config.yaml
arch: "unet"
dataset: "dead-leaves pictures: piles of overlapping shapes"
precondition_frequency: 25
Rows from block 10 of a small image denoising model, named by matrix and row number. Each number is 500 + 50 x the weight over its row's rms, rounded and kept within 0 to 999. All counts start at 0. Numbers have three digits each.
After each channel's rows are labels from the 100 images, of 14848, where the channel reaches its highest value: "colour at peak" is the nearest of a few named colours to the mean colour under the peak. Only what is clearly more common there than usual is listed. The data: dead-leaves pictures: piles of overlapping shapes.
# convs0: first 3x3 conv (model.decb.1.0.convs.0.weight, 96x192x3x3, each kernel summed), inputs 96-191

convs0.48:503510451487489497437463471431509533362427480481450437507504458519509534435476409537501621501432529471409448517438394457463475531351456535546626479554511461594552406497532493444480486452539507459507540374595535455523492471521520495533574536456532522499457523449553518494463526551577460498
colour at peak: blue

convs0.46:477509430488487329519482538561516584585525422491476217583362391448374430454547459464483516538453523534421540408520505453456545486476504547540497535457493444529441551487513520232519417455552443509489477412488502424516475392481539497439508428401501491445426414503525520494476525554458451502
colour at peak: blue; cyan

convs0.8:511441537468395583531589393421517480513450446467521530452504540457392496438294507497525483471454539421454508521434435517542457441503468478502510473410492437432469440404465501588570553558514527453529426543465491543450576530479463407516483582543492550503461481529525503515499516588515464468
colour at peak: green; cyan

convs0.49:525582536529522471395455446473433414445508448502518514532506525417523526553526534543444468469523466453456479424557565508337526533587583572486374443505518463484583609422480515486442495416402437511485560444606448539442504508473483518593567404535462492573433533408487515436480550458460566490
colour at peak: red

convs0.0:499463505513461534514531427511518419532402449555495533473453543458410559534468470475561500565497540429420499391425459507614586543563470501544541500502480401509503480471557445459485487512489456503530494474517523454457500426380468514436496477412448559481392519456541577500533478457389614483
colour at peak: cyan

convs0.1:462525388518474371502486474521525534562352541480537415531197499465359354420519527529510487472485506514466517489453493455518463540474500492553498524461528489518409492451517455474473447541528478524486482484476482208519566462567498288477544470516486575494393398516511504481480525528498527475
colour at peak: white

convs0.62:503530473463417526568492445528487487387434442516516454468464572506332513516425480490574498503384519559410384520479509469490433483511474509488555450581597455445477472440471452536475503506511453548452566540654464436526508474566435435549499453422464468464483425496515590528390439540532498394
colour at peak: pink

convs0.63:491535530479396511540479547577510432460630536531410451479444516502476600413446453463548540467493533517494499417582539448533484516528447409552550540447477411475505430362474493420483388503549428439507475558545479591477477365440522532510506495430496479501504399473624546471425523452518503459
colour at peak: blue

convs0.10:519432456459516580581475549519488565486503529496463529524620373481553554551570495474462482582458502490404431450529509494478470523556616395498515377429436462437369468514489461559518428527488520478452515478643449474503507600528498538412470444518527381443454456590444456450442509530522450553
colour at peak: pink

convs0.47:508402311425499443427542428121536473403481527496541495484590505556603522519408468496545561461429529461501469534426462499411539566469521575491479529453466469503476475487540560461461442463497610438503349405444456494473428501489491464484494577538492472500451563481507462541397488507505534545
colour at peak: white; pink

convs0.7:452523444470481457473463411410429417453425564600547492472512539572451498518476503587531529522537507479597520408504554475475512455568576448441516572404537458487471525426508564531494479394496466606437454467523523429495447445433511508441520480526457419443417486531445441286505431455427447482
colour at peak: grey

convs0.3:537456419459506483497554466475460493480388456565549488507502531449483553461383568522533490484518580440492495484474482551533512554512473508465451492464458494452503487531487462512414517479561504523513485496444441485492522507430498416527504537474514621415504535521574474543478534471530552446
colour at peak: blue; pink

convs0.72:562478480513419453506481371462510526444435520462463456522443476496291462511287435471507488431426582503550543472366498388557470489450534442525558480529528423478475498510515382481449572511488473495561569583443568512503559414437565373507496499449432500574538321553453566497534476570493556428
colour at peak: red

convs0.20:458441344508489182421487479477520503560462481525616444497468520534449352439505490587493516460573483540501518530211483513469488543512544501508513557550537506494503459532535556500463531496523546547440501310486471364526535469416505353471546554457478513433478477491527488493444520517508552443
colour at peak: white; pink

convs0.93:499512485539460452422435493490466510533495424480481489630482463481499502489454419473415593411464526511451573376495506525490559510463538504486478464499498484508536556461473446437437497522471374427505507456432476521465491498527585474554490549487446551564416504492473474513459510568511472451
colour at peak: pink

convs0.36:449522511542552478522477528485558441480485550547493508487573509438571470501554455444517430387537440446476467428524488452550548552536452508445549477498439461613550527578641527539471585489448481533469545511533577513498472473504525487477495441401484500504526483458468536421422467384462470502
colour at peak: pink; white

convs0.44:513484531536562530420498475512448579470488502448538473520458526502487480423533436557491483492461539534461566455496447587677434541431493563495627491510529441485429633503473528460508538558605538543488521493492461464495536507513487512493540459457594492470487549482427590403469546521523463500
colour at peak: black

convs0.67:531422446412502438440540471321505529315414554542510510447541465415568527526335435442549498455446546440481517497442475506425586533474540544545534532500445473512450454495463540459539411476486552432499472209406492522425345525493496484457420527501472584470472561479530396547523531522506538541
colour at peak: white; pink

convs0.29:491284418366526521494458479499616550445449552548516454507565554445537592516411618406426466501435462495498473444399510473509548479484480512523540622488453472588513624558569504438514527485509588442524426429454524569507499437464487543469493442462450417594530438452514561675491513436480488501
colour at peak: white; pink

convs0.60:483445346529488454455549508421563507481472529474522357471516430500572600545479494447531480529449547443559496430480513501434594565441551475553479569461481479575507489521475512320540366481537576436523375388431530544438366426420535561499476554498479511515577494483507557505505513529429529484
colour at peak: pink

convs0.42:463378535478427534478547509550519559524438519508498437586480496503390474506461425558557459577406493425400571430451423544501506522570447500440599480505505377484394444480470461505517558503508537425489472527486532512491508449427521477441442420475472569499409426436518563537457561567470535389
colour at peak: cyan

convs0.75:603620437519518440579477460495510469463410473566456477519536532534418512585502493460498576539503537380575499595423458501543537506579494566466537428540483448536601551498524473486426474543546466523490544507618457458521498450556547545534470547473549459457426461515479507499404569427542491478
colour at peak: pink

convs0.5:538500477518497426470534533483473453508501462516507490515488548521535462514505441493474475442610496453543469515528521480486550528497518439511445463480493425489489498472471471481494507507526434531534430504479536488510541472444490468513443563474500520505494461447514505428525582545484484504
colour at peak: blue; pink

convs0.40:500497498527399516497473449451464522465543589479491473496517580459489499449405534498532550548543442449515504478464530462477447441465515561515522481538580466449483474459446527432448579494455467526513475506406468514482543485509486488505506524434460367533481383462508447471541539557535531459
colour at peak: orange

convs0.45:419454351492448290522530522517462450548404481546533578449495551558420388404512453517512543502587529436457556520410424486536450522493480495538594497536570478481515371554526474493488566548549503516505513478548482316570548405494461298430544516469476561490485420451504557436465488543480544508
colour at peak: cyan

convs0.43:323523458506438579448509488543506511569446474496492526502477479501437312559478500591454548479483516491487523429579567475544513450459508547533585514477507486542483505421514566457485472488507525557426449594483465490539441541517412456554516355517535500600450491449487561454479518532438471592
colour at peak: green

convs0.61:500412479508459478347445544469494475527561503510433481463504455434497451423414383512503566456496436460404497301507496458560497526394448500392578439468523473543433503444547489477490534412531419551511446489489525491478482462487528420570566466547591452526481495463583402552470525524476497531
colour at peak: blue

convs0.55:467456558459390481497410523483369505435459502487476459520454514416510427392494430529553466497542452614503393494483422519510499480555511536396465494459442447431501433480393466578599574509464488459476458483452399422454505473432453454462404324468470438499393506356527563382460490540453468478
colour at peak: green

convs0.51:534525558498454551518489259474491521445469483492483477493445484524341523510469515509528539505426469515446411491534478527569466534489492461535575468536483464516449439405496494515423390501512486464469530496577486462442504514520508529476475302270512378446405511554550512494426483494533508496
colour at peak: grey